config = dict(
    input='log_mel',
    win_length=512,
    encoder_activation='gelu',
    encoder_fused_qkv=True,
    encoder_layers=6,
    nesterov=False,
)
Rows from block 3 of the encoder, named by matrix and row number. Rows with one number belong to one attention dimension. Each number is 128 + 32 x the weight over its row's rms, rounded and kept within 0 to 255. All counts start at 0. After the name is the row's rms in percent of the matrix's.
# q: attention query, key and value (stacked) (encoder.blocks.3.attn.qkv.weight, 1152x384, the q third), inputs 256-383
# k: attention query, key and value (stacked) (encoder.blocks.3.attn.qkv.weight, 1152x384, the k third), inputs 256-383
q.85 129 [ 66 117 129  86 137 136 118 148 125 144 151 175 135 135  94 138 161 130 134 154 111 115 110 123 161 104 186 125 165  99 150 184 131 115 145 125 164 139 216  77  97 119 127 138 147  88 142  74 105 120  99 134 157  84 114  79 170 166 100 168  89 105 138 146 145 179 107 192  76  46 165  92 138 120 101 116 218 209 101 197 171 127  93 157 129 170 150 186  91 100 153 135 170 188 115 111 142 116  81 106  99 136 151 162 144 111  93  93 169 224 162 128  62 125 127 145 151 117 118 113 146 182 110 119 175 151  81 133]
k.85 145 [153 120 135 142 102 100 144 145 126 206 118 140 157 163 105 167 168  93  72  83 148  94 100 129 129 109  92  93 144 109 128  79  97 142 127 132 136 158 125  77 115 139 123 134 131  93 151  43 146 142 117 146 162 104 102 186 150 148 156 151 118 111 139 117  68 167 131 168 144  87 118 131  90 104 118  67 160  99 142  87 145 151 136 179 159 129 125 147  85  99 176 126 115  96 129  85 140 168 126 129  46 145  99 101 102 170 133 153 180 113 107 120 132 102 194 141  89 121 137  94 116  94 110 168 162 128 150 170]
q.86 130 [ 42  82 143 153 118  91 113 143 145  95 119 132 126 115 142  82 130 163 109  87 144 150 153 116 121 119  76 198 113 194  27 100 150 160  86 162 123 117  79  88 117  88 124  73 153 144  87 171 154 163  88 142 102 127  68 146 107 106 117 118 203 155  52 217 163 138  94 133  95  51 166 112 139 156 146 148 196 179 126  97 120 159 133 161  78  94 115 166 136 131 183 156  84  99 101 160  65 129 167 125 143  84 128 145 103 172 131 122 128 178 117 120 128  69 147 149 160 108 124 143  70 159 138 162  59  38 101 108]
k.86 121 [ 75 186 133 163 100  80 127  87  65  73 140 135 147 144 115 105 119 130 153 102 141 132  79 122 148 131 106 153 192 169  57 110 133 106 117 149 163 196 151 107 172 100 123  85  87 143 140 150  32 125 155 102 135 159 175 144 157 126 155 141 115 162 162 120 107  88  54 111  47 137 168 135 142 147 165  97 172 106 133 134 161 135 144 123 101  80 122 168 153 147 117 112 118 128 135 141 137  80 154 130 164 154 161 107 154  91 140 120 186 140  95  92 135 132 121 136 119  97 101 157 179 246 132 141 151 123 109 110]
q.87 118 [ 73 188 118 165 108 123 131 151 120 147 163 113 129  99 204 125 168 155 117 102 130  62 116 130 202 143 116  95 169  93 103 130 212 100 128 117  76 129 116 185  89 108 105 103  88 149 119  94 109 131 111 193 142 108 174 123 137 158 136 107  84 165 147 129  80 115 119  64 123 175 159 161 107 178  93 104 128 128 129 111  83 142  91 135  65 121  77 130 103 157  96 149 132 112 133 140 144 164 147 165 138 132 113 106 154 141 104  93 144 194 134 103 133  79 118  94 125 124 185 161 140 149  99 120 187 121  90 157]
k.87 122 [170 148  94 173 177 104  91  95 123 157 134 120  47 112 206 108 136 140  96 165 169 142 181 154 112 174 143 141  97 138 113  78  96 170 117 112 155 175 216 183 134  87  90 156 131 107  85  81 161  65 139  64 186 142  99 132 182 128  86 130 109 171  84 150 136 157  92 124 109  67 159 185 129 122 140 120  90  95 170 141 134 129 162 173 153 148 103 151 108 105 120  89 119  91 164 113 125 150  81 147 100 109 124 121  80 170  68 135  68 227 148 105 164 122  84 119 145 151 114 174 131 117  91 150 159 128 126 167]
q.88 126 [ 91 111 127 140 113  73 109 101  82 132 176 171 148 163 115 107 171 134  85  75 218 143 100 117 157 181 161  56 130 137 149  96  74 147  96 103 133 171  92 117 152  69 136 118 149 123 165 164 170 148 141  82 131 123 149 143 107 147 140 117 103 107  87 139 127  95 130 163  83 100  89  77  60 125 144 134 194  88 181  73  92 195 169 118 120 184 146 170 132 160 131 124  98  79 168 135  82 147 203 142 147 132 164 130 110 147 135 131 192 126 125 131 126 133 150  93  82 128 165 178  91 150 201 152 138  62 137 136]
k.88 117 [119 207 106 115 137 109 215 127 103 107  96  80 173 119 167 122 155 178  87  92 124 163  85 193 170 141  89  54 119 130  49 177 122 167 209  27 127 139 130 107 114 151 110  90 156 170 108 111  81 110 112 114 156 130 112 140 125 135 146 185 113 109 123 148 103 132  48 113 122  46 165 116 107 150 129 183 151 106 121 107 128 121 112 110 120 132 114  95  82  98 151  62 153  86 163 138  95 136 186  97  38 129 129 138 147 110 144 133 131 105 171 148 130 143 126 132 130  99 189 153 137 169 154 140 120 162 115 129]
q.89 105 [123 127 131 108 130 151 136 145 130 108 178 133 165 166 135 103  45 147 120  86 132 121  96 149  65 140  66 171 138  83 148 114 150 173 119 194 148 208 140 122 121 107 138 167  69  73 141  91 104 158 115 155 171 168  57 144 140 129 152  91  89  86 122 150 166  80 120 103 103 144 121 114 200 135 133 140 135 145 140 187 113  99 109 127 122  73 124 150 116  65  84  98 139 182 149 109 182 125 118 125 154 130 139 118 161 118 132 110 128 157 105 115 123 134 115  96 141 163 102 134 147  68 149 189 171 161 156 119]
k.89 108 [ 97 117 115  68 119 138  62 154 133 170 117 105  83  74  75 178 111 133  85 156 120 137 177  94  95  91 107 156 123 147 115 140 149 143 153 103 144 155 177 134 134 131 122 108 110 145 121 161 134 137 175 104 143 188 121 102 100 111 107 100  81  45 148  94 128 149 156 146  57 161  82 134 137 123 157  98  85 165 143 171 155 109  85 111 190 134 125 171 109  77 130  99 169 126 126 153 147 133 131 122 197  84 153 157 142 108 107 172 211 126 148 176 146  67  90 111 138 113 109 166 119  94  91  96  72  92 132 118]
q.90 110 [ 95 164 121 149 184 157  94 121 139 109 159 162 156 153 106 107  77 115 111  93 166 112 118 135 118 156 145 169 143 124 142 100 132 118 167  81  99 121 111 186 101 150 173  86 125 129 161 134 159  99 126  56 157 108  77  93 118 119 122 104 119  78 118 123 138 138 138 128 152 118 135 142 125 150 132 127 179 130 108 157 139 174  25 139  69 135  75 191  90  82 140  96 163 127  91 151  80 169 157 171  96 128 151 156  89 103 114 182 136 116 124 102 130 129 124 131 136 148 122 134 154 111  89 100  92  95  96 149]
k.90 110 [193 128 141 140 157  61 119 146 194 155 165  53 154  99 116 157 128 135 153 155 136 121 128 138 121 107 119 134 145 158 147 166 158 162 143 118 162 129  81 190 128 154 193  71 100 181 159 108 174 148 125 158 123  84 148 116 145 124  92 177 124 116 100 122 168 123 164 180 106 115  94 117 159 139  90 164 155 125 168  89 153 111  62  96  96 223 135 127 152  54  85 150  99 137  99 110 146 112 156 150 126 183 141 116  79 143 122 105 149 130  95 165 137 179 164 135 125 149 178  80  92 159 117 107 138  86 144 152]
q.91 094 [ 95 152 148 133 121 169 104 110  78 137 122  82 151 151 139 148 169 148 136 115 115 152  95 197 148 104 156 162 129  62 131 161 100 117 146  90 151 164 160 114 147 112 182 120 128 117 119 149 168 124 148 129 153 133 108 129 137  95 107 103 141 174  73 148 115 138 113 153 136 108 139 108  91 152 116 128  66 105 138 187  90 169  82 148 130 105 184 119 148 169 158 174 160 192 133 127 133 116  90 113 177 120 130 137 107 168 121 151  97  95 146 160 101 182  93 180 131 125 100 191 134 135 166 127 137 162  95  95]
k.91 101 [ 76 168 148 127 154  81 112 140  79 143  73 119 113 109 121  99  67 122 118  87 129  77 134 127  65 158 137 122  74 190 123 146 107 108 148 144 164 162 151 155 118 178 147 103 152 151 146 163 162 115 141  97  84 168 118 120  90 137 103 133  88 159 135  43 147  97 163 128 105 126  92 166 196 110 145  70 110 187 125 134 131 150 119 145  97 132 103  83 114 121  78 120 151 157 127 138 165 133 140 139 164  93  98 112 159 141 139 171 202 175 167 116  84 146 141 148 127 174 121 152  86 118 153 156  88 113 171 109]
q.92 079 [143 100 115 144 150 121  97 117 141 127 113 157 119 143  96 189  42 112 140  77 129  94 112  94 175 125 116 149 124 131 140 118 135 117 161  92  88 118 114 146 110 122 152 152 120  92 139  98 157 132 118 156 100 104 114 122 166 148 138 135  95  78 187 124 117  78 149 110  82 134 137 100 113 105 126 131 139 181 144  95 132 133 135 185  82 145 105 113  91  77 127 121 121 143 132  85 141 159 145 150 172 138 109  98 114  87 135  81 136 144  96 168  94  76  73 175 113 110 120 120 162  62 130 142 158  93 145 158]
k.92 076 [122 159 177 153 155 150  67 100 179 175 149 134  94 134 111 129  94 170 131 130 108 121 150 114 151 128 134 162  91 151 144 191 165 174 131 119  83 151  84 126  92 102 139 113 108 107  78 173 137 142 101 124 155 136 151  78 154  76 115 189  85 126 162  97 132 131 132 148 158 101 103 123 145 139  94 116  95 120  96 106 123 181 117 160  98 159  71 170  90 122 180 118  92  83 129 116 100  94 171 134 130 163 107 117  86 128 160 119 152 133 144 135 102  62 176 148 119 147 109 129 118 171 133 145  81 169 116 116]
q.93 082 [121 102 139 132 165 160 140 116  86 124 106  99 154 117 133 158  77 123 152  96  84  61 152 129 132 147 147 157 112  95  99 158 147 164 155 129  71 132 112 108 109 116 175 206  72 137 104 205 163 144 125 129 142 125  88 148 157 112 147  95  94 115  99 121  72 132 137  91 167  97 145  50 151  81 146  88 129 117 155  83 146 142 127 134 139 100 117  89  80 114 179 156 173 110 128 132  92  54 123 110 156  95 119 137 130 123 122  93 153  92 108  97 100  87 115 163 181 116 147 100 111 159  72 123 159 137 106 156]
k.93 086 [ 85 149 115 113 136  96 163 124 110 182 149 126 129 152 200 206 160 116  77 141 131 154 132 109 106 139  84 120 126 105 123 119 186 162  95 105 165 139 103  60 118 103 138 153 170 113 101 160 100  93 107  65  96 143  54 133 111 120  65 169 102  99 169  89 126 142 144 150  96 151  89 116 119 105 123 189 175  78  56  75 160 153  97 158  96 102  97 147  97 106 111  86  79  68 142 176 216 107 144 140 180 129  66 146  93 146 132 144 137 121 134 157 137  77 148 132 160 131 147 123 159 152  85 182 113 120 110 116]
q.94 071 [186 151 107  93 144 152 190  94 125 159 131 140 125 164 141 144 140 135 121 104  94 148 143 150 163 124 101 183 112  88 145 149 121  86  72 152 112  82 182  93 139  86 179 176  98 149  89 144 107 103  80 151  84 120 150 134 111 161 165 134 155 161 152  80 186 138 107 134 135 110 110 148 197 150 165 138  82 120  74 193  88  98 163 147 115 107  73 118 179 117 100 127 140 124 186  66 123 160 182  80 104 132 175 126 127  98 117 127 117 137 173 134 117 107 161 124  93 184 157 137 163  58 172 140 137 151  98 103]
k.94 066 [162 172 151 161  99 132 176  97 166 119 124 125 136  45 139 147  76  98 154 115 118 123 101 144 157 144 161  85 116 186 153 179 100 124 127 208  87 109 176 104 144 163 120 166 167 120 134  78 134 120 158 168 149 133 177 104 134  91 168 103 104 160 106  80 119 188 109  89  56 137 100  92 112 135  83  84  89 168 134 138 103  83 145 132 131 119 161 140  94 104  84  51 111 208 125 110 138 174 116 156 174 130 135 168 120  69  98  83 180 115 110 108 159 116 149 143 108 141 157 117  83 209 126 138 153 125 167 171]
q.95 068 [ 52 122 143  24 188 110 130 136 176 122 125 174 120 169 158 120 126 163 145 142 175 115 111 122  99 137  68  90 201 129 189 109 156  82 139  61 124 137 163 132 175 125 170  95 139 123 101  91 138 118  87  94 136 127 141  89 122 126  96 119 105 127 120 114 133 137 115 151 158 128  90 167 174 138 145 110 121  92 126 202 146 167  84 150 127 222 145 166 127 109 142 138 118 128  48 143 114 137 136 170 176 138 104  86 134 133 127 103 156 116 134  83 199 152 179 128  92 121 132 121  82  87 115 111  94 131 118 108]
k.95 071 [ 99 174  94 156 145 160  85 114  89 159 113 193 153 127 107 134 157 108 119 113 109 106 170 143 144 128 102 112 155 171 123 147 138  65 113 165 112 116 138 172 146 113  98 108 155 116 134  77 141 174 161 108 106  55 164 120 106 128  39 145 168 118 108 185 135 145 144 177 110 144 118 169 123 136 172 154 104 149 196  96  61  99 105 103 153 164 174 134  78 113  48 159 105 130 132 105 129  72 148 141 157 127 149 157 142 144 130 142 136 147 161  86 179 153 146 116 148 160 201 148 145 155 114 125  93 138  95 105]
q.96 108 [ 80 149 144 108 207 147 134 125 148 231 158  57 147 111 112  94  98 106 121 166 105 159 112 145 141 127 160 116 145 120 136 134  76  93 130 167 121  97 182 114 114 123 154 174 100 135  99 105 119 115 140 140 140 123 126 100 108  98 200 117 106 154  93 116 154 180 163  82 194 161  99 184 106  74 168 141  63 119 111 125 125 131  84  94 112 172 152 101 146 101  85  93  84  87  86  78 130  86  66 170 179 115 151  73 118 209 162 121 128 108 154  95 151 198  91 110 162 142 111  81 120  68 184 168 101 132 164 118]
k.96 107 [124 161 151  58 151 152 126  86 107  88  60 142 106 135 113  92 136 182 114 106 110 116 114  91  93 113 147 116 188 102 116  91 131 139 147 128 106 143 187 120 113 116  99 105 100  79 104  72  98  97 174 153 146  84 137 113 139 152 116 122 121  82 160 169 131 116 128 117 170 136 111 151 118 169  77 129 208 131 119 178  48 149  79 155 121 169 157 101 140 120  95 163 163 164 159 170 142 101  64 185 100 119 158 143 181 147 123 139  70 110 154 141  78  75 126 116  85 145 189 129  97  99 130  93 157 120 124 123]
q.97 080 [100  91  92 105 128 125  85 130 190 139 161 118  93 107 109  88 145 173 106 164  84 169  66  92 142 158 144  84 128  76 143 124 151  88 134 201 171 129 154 177 106 134  62  91  77 170 172  93 105 159 149 117 163 113 148  77  53 109 122 131 104 174  81 105 106 163 162 145 100  92 144 155 129  83 169 168 127 102 136 144 111  58 133  78 140 127 117 185 167 132 170 139 166 114  51 142 102 108 137 184 157 190 136  80 147 164 191 100 136  84 123 109 146  88 122 129 171  90  95 110 138 142  74 132  78  93 152 114]
k.97 077 [129 112 139 124 133 116 110 112  71 125 166  55 145 123 112 152 144 139 137 154 160 143  78 121 199 139 104 127 179  56 145 114 138 130  95 118  92 122 149  59 166 156 147 131 140 111 128  93 106 170 147  87 107 109  90 124 114 156 151 130 153  64 180 160 101 112 148 102 189 125 217  93 156 148 116 153 157 110 116 149 144 134 133 123 134 143 110 117 163 104 162  96 109 141 110 112 149 146 127 161 104 136 110 113 135  94  96 131  80 174 139  83 162 159  99 165 136 160 127 110 157 169  90  73 149 123 110 118]
q.98 082 [152 136 147 127 117 110 145 120  95 137 149 159 135 147 112 138 111 144 156 133 109 148 170  84 118  96 146  68 124 184  83 167  89 117 130 179 145 133 163 111 153 112 136 121 145 168 122  87 142 109  90 163  65 152 118 113 138 130 129 138 119 157 153  98  87 138 128 126 112 164 125 146 102 162 119 101  56 105 161 178 170 102 123 121 195 170  96 176 131 153 128  91  77 134 117  60 195 131 163 194  80  80  91 130 134 164 120 140 124 138  79 133 127 183 128 127 110 150 142 107 165 146 128 125 136  94  85  68]
k.98 089 [125 136 179 109 134 116 163  82 147  99 129 106 170 165 168  99 146 155 134  89 149 130 141 121 123 101 168 152  81 178 154 131  61 143 142 143 167 139 111  77 160 188 132 109 108 123  79  85 110 128  53 104 225  83  73 145 113 124 129  91 126 103 158 176 100 106  77 137 138 123 162 147 130 130 109 170 154 147 134 134  97 139 130 165 115 145 176 120  75 149 111  86 115 140  79 134  85 167 166 169  69 102 151 103 160 151 103 172 150 133  99  74 172  95  86 133 106 120 171 106 161  58 130 125 144 111 113 121]
q.99 075 [115 158  60 127 116 127 142  66 164 164  90 146 122 188  78 198 135 137 178  80 118  66 161 173 143 113 179 165 131 119 108 155 122 116  87  50 148  98 187 112 125 150 131 140 160 120 146 135 127 197  28 142 163 120 186 129 115 140 126 130 126 129 194 108 122 102 186 110 114 102 110 118 143 129 138  81  90  94 155 196  60  92  70 127 114 156 141 161 136 144 143 114 186 174 134 136 110 152  96 192 143 126 104 124 127 108 107 133 149 116 132  86  88 124  89 161 171 176  71 152  98  80  93 107 181 168  81 102]
k.99 080 [143 182 163  85 155 124 120  86 134 104  87 161 126 144 183 131  73 137 137 102 113  71 115 133  87 204 171  95  90 148 160 149  81 146 127 169 148  81 160 144 111 133 138 114 169 135 148 136  72 131 122 158  73 154 131 108  84  99 119 179 145 177  98  95 142 115  86 159  76  84  59 193 104 114 139  72 111 149 193 145 139  78 166 126 155  86 178 116 125  64  64  74 101 132 131 165 130 106 104 143 166 204 139 118 117 127 136 115 155 168 168  86 132 205 146  84 117 108 130 203 163 155 111 120 115 153 140 143]
q.100 071 [ 85 180 125 132 178 117 108 125 181 161 114 127 163 153 171 157 104 149 167  81  86  98 112 126 124 155 116 127 135 116 178 109 137 111 138 138  93 103 144 167 118 188 125  90 113 140 120 116 218 147 145  40 138 137 159 167 147  67 119  80 140 148  96 111 148  99 178 116 143 138 145 159 153 142 158 112 156 100 118 162 127 145 117  62 136 130 190 126 136 145 124 127 121 115  84 131 136 128 124 156 139 135  74  67 169 117 132 170 160  95 147  84 117 161  93 159  92 134 146  99 127  60  91 129 111 148 189 112]
k.100 071 [141 105 162 196 166 142 127 113 112 100 127  85 147 165 163 107 226  84 120 103 103 153 139 102 170 153 109 148 199  66 149 107 153 152 109 142 140 148 170  88 118  74 113 159 133 141 145 109 126 142 149 114 121 119 167 117 120 110 158 166  87 213 158 159 125 164 181 118 173 137 125 129 150  99 173 102  95 135 154 167  90 141  91 106 111 143 101  85 152 146 123  98 139 133 101 106 131 204 158  93 136 160 127 114 117 119 124 135 130 174 143  89 172 138 150 108 172 156  89 119 163 130  82 111 122 140 163  70]
q.101 071 [115 171 159  85 150 147 153  89 134 169  89 158  98 129 157 168  87 151 149 110 122  73 118 178 156 184 165 137 137  79 137 152 156 110 127 134 135 121 173  93 123 103 174 153 180 121 173 129 150 106  89 139 139 139 132 130 160 166  74  90  92 133 124 148 122 153 139 131 168 108 126  68 176 113 108 137 139 106 115 191 132 207  89 182 114  41 139 131  98 138  67  69 184 136  84 138 119 148 113 165  95 126  89  65 105 120  80 136 132 167  96 126 180 164 144 125 108 161  60 151 125 146 157 136 171 130  53 114]
k.101 069 [106 143 158 127 127 175  60  92 165 130  71 174 171 102 164 147 107 175 101  98 141 134 174 167  77 131 156  99  65 137 189 116  95 136 177 117  92 158 117 127 112 136  66 175 115 131 143 125  49 133 133 144 114 147 106  66  77 133 141 180 121 189 175 170  43 151  77 136  85 164 108  75  94 165 165 143 157 162 172 135  57  96 114 121  92 145 115 143 118 104 107 108 163 148 184  82 162 131 147 129 166 187 120 162 193 164 126 145 139 131 113  76 161 160 113 100 118  77 168 161 135 194  83 125 107  87  76 143]
q.102 084 [146  72 159 177  76 157 102 100  85 143 169 123 168 122 140 157 130 166 110  89 106 117 136  80 128  90  56 130 136 148  41  89 106 135  90 121 137 163 120 135 126 156  97 175 133 140 139 133 124 155 166 151 165 140 107 174 103 158 177 169 153 123 152 112 101 107 155 109 161 179 124  97  61 169 102 122  80  96  75 100 184 147  62 109 137 144 109 154 110 192 236 187 147  87 171 113 122 145 109  80 121 183 143 187 155 154 102 126 165 157 163 104 112 100 114 105 162  82 160 169 157 153 156 136 140 157  88 127]
k.102 077 [175 156 146 105 133  63 167 174 183  95 125  70  94 120 143 122 153  59 138 104 124 152  83 176 101  43 118 116 117  99 125  91 155 127 101 197 119  94 210 138 156  89  72 178 145 164 153 112 141 155 136  88 145  88 168 161 140 156 150 122 141 100 124 120 174 146 170 145 106 168 146 113 120 147 144 181 140 103 101 167 163 110 168 166 132 153 116 146 145 135 100 171  89 146 117 102 113 173  87  73  85 113 118  95 177 135 138  78 141 129 113 134 128 159 100  99 127 110  93 113 113  95  78 200 211 136 114 160]
q.103 066 [ 82  32 187 142 100 159 193 149 151  97 149  74 116 134 113  76  96 115 111 148 166 109 132  97 182 140  78 115 156 153 126 100 133 136 180 136  86 140 110 165 162 141 121 121 107 140 131 160 139 153 107 153 163  87  64 121  95 102 128 130 108 116 113 150  84 113 150 137  96  98 137 178 119 134 102 132 195 145 108  54 150 193 151 137 165 144 170 180 109 148 118 147 119 102 173 172 200 167 195  67 132 157 163 185 153 134 152 113 119  84 147  58 139 146 174  71 145  89 168 151  56 127 120 155 114  86 126 136]
k.103 069 [151 137 133 129  88  64 151 150 172 174 164 137 114 131 117 159 113 119 123 153 112 113 181 149 175  97 101 133 106 107 104 149 145 141  86 126 114 136  68 154 115  92 124 199 164  64 188  55 145 116 153  70  70  46 118 160 129 210  72 143 101  72  71 165 143 106 184 205  79 124 141  98 165 104 177 180 154 118  80 170 123 153 124 124 130 149 132 199  90 142 146 135 105 105 131  74  80 113 104 122 158 108  90 147 141 127 182 143  84 132 171 198 139 121 129 139 114 185 166 116  95 116 112 176  80  79 112 176]
q.104 077 [ 83 164 132 155 123 152 175 141 205  81 201  87 168  94 102 171 136 165 128  90 113 170  66 183 125 130 107 154 161  95 169 152  80 139 139 132 131 132  98 104 141  95 112 149 177 130 162 116 117 129 101 188 104 140 110 136 182 203 164 114 128 139 126 127 181  45 142 105  66 126  96 120 109 116  90 127 168  87 102  97 103 126 134 103 116  73  75 113 125  88  92 123 113  73 103 134  70 163 150 186 119 123 146 133 111 105 104  56 103 125 153 173 177 114  83 151 165 127 187  85 150 119 153 126 190 142  74 161]
k.104 075 [229 182 103 136  96 174  72  86 133 118 113 179 125 180 139  78 113 161 117 148 114  55 141 136 135 150 121  97  87 194 129 148  99 114 148 100 105  71 114 151 156 130 104 110 103 123 164  59 109 141 123 132 140 177 140 100 102 135 171 113 116 129 129 131 138 134  91 120  80  94 124 134  60  86 153 111  76  94 156 172 103 124 175  87 146 121 174 122 134 169 136 122 117 105 114 144  98 133  83 104 151 100 186 102 149 160 184 173 167 110 110  91 147 214 119 130 164  69 211 222  89 142 147 105 139 113 170 158]
q.105 065 [ 80  63 156  92 165 141 148 132 120 100 110 106 166 141 127 178 134 125  78 102 129 173 133 125 153 126  42 135 125 126 166 103  77  71 130 138  98 125 142 159 179  78 169 143  94 117 123 106  68  66 138 160 129  82 100  88 193 111  89 100 149 128 102 119 120  86 114 159 161  77 118 106 181  97  77 158 121 124  74 115  56 116 185  80 131  74  90 142 162 153  90 178 120 102 104  86 113 133 155  98  78 154 133 143 126  84  91 105  97  88 175  73 112 122 105  81  93 155 182 125 147 163 139 135 133 112  93 105]
k.105 066 [183 159 181 171 152 155 146 127 131 127 194 134 176 130 137 109 112 187  87  70 166 124 128 158 138 127  85 155  97 113 101 196  85 142 168 126 132 111  72 133 137 118 138 127 147 137 147 100 135  88 121 162 122 150 125 163 162 162 156 149 162  79  92 152 141 147 116 140 108 139  79 130 123  61  84 149  95 107 147  97 125 129 110  58 138  97 143  90 106 107  99 139  84 123 140  59 181 202 164 138 109 109 164 128 153 156 130 122 126 113 141  94  74 166 130 121 155 149 160 102 121 208 114 120 122 114 114 187]
q.106 062 [157 144 151 105  86 108 103 133 105 147  98 146 154 155 119  76 140 163 142 128 156 144 141 191 113 105 128 123  83 160 155 142  28 116 126 165 128 149 144 115 151  98 121 132 142 133 123 128  93 134 121 118 124 166  96  93 154 179 102 123  99 117 110  92  96 149 122 115  89 125 176  98 118 188 166 137 126  96 127 170 117 183 151 129 141 134 123 133 166  87  93  76  50 213 145 139 136 142 138 162  70 118  98 136 152 121 109 144 103 192 137 182  91 192 150 122 102 142  85 158 110 172 147 128 160 127 108 115]
k.106 066 [137 124 125 142 116 184 154 127 129 123  73 150 139 136 128 108  98 131  99 138 140 131 136 119  93  80 120  90 112 155 120 168 104 124 105 136 152 160 114 174 127 145 160  94 118 124 169 123 174 152 151 168 125 114  84 108  82 103 170  94 175 148 112 151 114 107  71  79 126  97  70 151 130 120  78 136 138  89 140 123  47 171 119 110  79 140 135  95 130 181 193 131 136 175 113 127 134 184 164 123 147 139 165 133 160 190 109 147 151 102 126 137  39 156 128 100 122 100 167 135  95 170 154  98  52 121 140 167]
q.107 063 [152 120  98 116  55 134  96  71  78 151  72 144 145 132 149 130 143 144 158 127 114 116 131 186  95 124 182  89 148 170  62 158 108  71  94  49 151 148 151 126 103 164 103 140 163 181 140 145 138 129 119 209 207 180 140  69  87 135  94 173 155 142 160 101 148 156 151 126 137 123 103 100 161 161 145  95 125 108 138 150 109 143  63 136 154 190 100 146 128 144 128  73 197 132 146 116 115  96 100 162 197 105 128 125 148 130 132 133 148 154 111 124 147 117 103  84 166 157 125 173 142 135 142 159  85 136  67 115]
k.107 069 [149 157 212 126 188 126 120 117 156 126 144 116 119 107 110 119  81 112  81 116 159 114 107  81  96  92 227  81  89 150 115 140 137 126 118 155 105 144 202 125 130 148 141 133 146 194  74 102  81 163 133 132  75 161 123 161  94 126 173  68  83 156 130 155 146 127 117 128 114 130  94  81 163 139 166 166 138 103 171 189 118 105 145 183 131 153 117  88 133 146  63 102  80 192 118 135 114 141 111  64 163 173 154  58 160 197 111  81 176 130 132 143 134 205  92 119 109 122  96 170  93 126 129 136 129 130 128 122]
q.108 064 [141  91 134 168 246 108 147 187 152  94 114 136  99 143  91 168 180 165 145 117  73 189 112 172 153 122  96 161 134 133 102 156 169 129 149 174 169  94 123 155 146 124 114  90 134 117  88 136 150  64 100  98  60  93 159 128  93  84 117 137  73 193 144 124 132 142 117 115 138  99 133 105  98  79 114  64 143 137  98 158 137 117 139 132 145 101  97 152 117 129 101 116 187  92 124 133 164 109 137 206 112 149 179  74 124 148 118 116 122 111 109  87 197 155 129 137 195 155 112 127 129 124 134  78 156 174 139  76]
k.108 065 [ 79 108  99 120 145 133 154 179 133 145 157 108 130 121 141 123 182 147  85 167 175 153 138 115 141 161 117 158 113 132 168  88  88  58 154 124 133 131  86  62 200 155 109 116  78 128 115 131 117  44 143 132 168 129  95 202  88 193  99 112  76 134 146 163 114  94  99 157 160 165 145 132 154  92 106 157 115 174 112 103 255 167 112  65 115 128 144 176 128 133 144 155 101 129 161 108 155 101 185 163 119 217  99 150  78 147 155 132 116 164 105 114 197 131  96 202 142 129 112 123 117 104 107 130 110  81 123  79]
q.109 071 [ 84 131 144  79 171 129 142 154 183  65 116 138 148 115 122 192 135 125 152 182  89 124 109 125 157 177 113 124 174  97 143 140 137 114 150 155 120 124 132 101 170  81 100 105 105 121 165 136  74 183 114  91  84  85  87 138 130 165  73  90 173 135  93 116  94 100  97 131 184 133 181 107 160 148 143 152 204 144 106  97 162 136 168 156 124  80 156 185 185  90  90  83 128 113 109 153  99 171 189  55 119  89 129 132 134 140 138 109  72  98 104 138 134 147 141 111 126 144 187 141 147 167 121 162 124  82 149 171]
k.109 075 [123 153 111 107 104 129 145  99 175 178 132 181 188 170 110 111 111 150 125  98 119 151 140 156 119 139 149 142 192 111 142 106 104 167 169 134 111 126 135 143 159 150  87  73 165  73 128 130 176 134  99 126 132  41 147  69 160 153 128 119 126  96 177 158  74 104  90 181 164 151 132 139 105 129 148 151 179 135 179 110  47 125 138 152 102 104 115 119 111 161 126 125 147 102 102 145 124 124 146 137 162  88 100 181 181 115 155 147 105 124 109  78  76  85 147 117 146 120 149 134 108 130  89  98 121  72 105 125]
q.110 071 [ 65  74 135 140 117 122 200 128 123 133 179 157  76 132 116 146 142 153 127  98 113 113 105  99 133 139 104 196 180 126 156 117 121 141 159 171 123 118  60 120 188 174  99  82 116 139 156 135 178 109 166 146 117 142  82 149 126 128 158 166 161 148 111 143 135 108 142 117 148 166  92 158 156 121  75  72 172 120 126  62  83 153 104 123 120  85 145 160 112 129  99 148 163  86 114 154  81 211 164 128 178 121 194 147 151 123 132 132 112 154 204 144 181 133 154 132 125  99 179 158 128 102 215  95 147 110 160 134]
k.110 072 [139 126  90 108  63 100 105  98 173 158 116 100 125 152 108 122 142 149 170 105 129 119 167 127 114 133 124 128 166 156 138 109 153 146 144 167  54 131  99 143 157 155  72 115  92 122 166  35 156 157 134 146  96 132 132 135  94 162 124  62  68  38 160 142 141 176  97 178 126 159 168 165 114 149 140  99 165 150 159 168 128 164 134  70 147 124 109 157 120  81  50 127  76 138  80 118 113 163 162 171 129 116 148 161 159 103 176 158 146 136  69 123 183 164 146  97 127 151 175 108  92 151 117 133 127 101 138 142]
q.111 071 [150 115 101 121 116 137 121  63 124 188 125 135 124 150 123  76  81 129 143 190 155 109 177 144 149 179 115 131 102 126 154 136 126 143  88 118 101  79 177 155 167  63 129 168 135  82 115 108  67 123 120 159 155 121 123 114 128 121 117 106  72 132 191 151 137 146 124 169 144 108 102 106 182 106 144  95  65 157 118 206 139 161  62 155 135 213  99 134 113 103 128 122 145 144 176  78 110 174  95  64 154 129 121 154 125 135  95 154 151  58 139 125 142 156 159 119 128 176 114 147 147 127 109 129 110 171  89  93]
k.111 066 [123 109 124 143 168 147 130 137 216 162 109 150 177 124 123 135  50 131 114  99 104  65 161 152 109 129 157 130 132 144 122 136 121 150 179 136  86  99 172 146  83 105 160 130 216  91  88 131 153 169 103 162 150 138 134 136 153 148 113 214 123 186  45  89 101 106 148 135  53 148 142 167 140 141 166 143 172 135 124 110  80  76 111 115 140 128 163 194 104  42  81 112  97 147 134 159 160 107  82 142 148 162 112 152  80 131 117  96 117 114 125 130  94 120 111 107 121 178 172 142 151 133 128 115 101 114 103 141]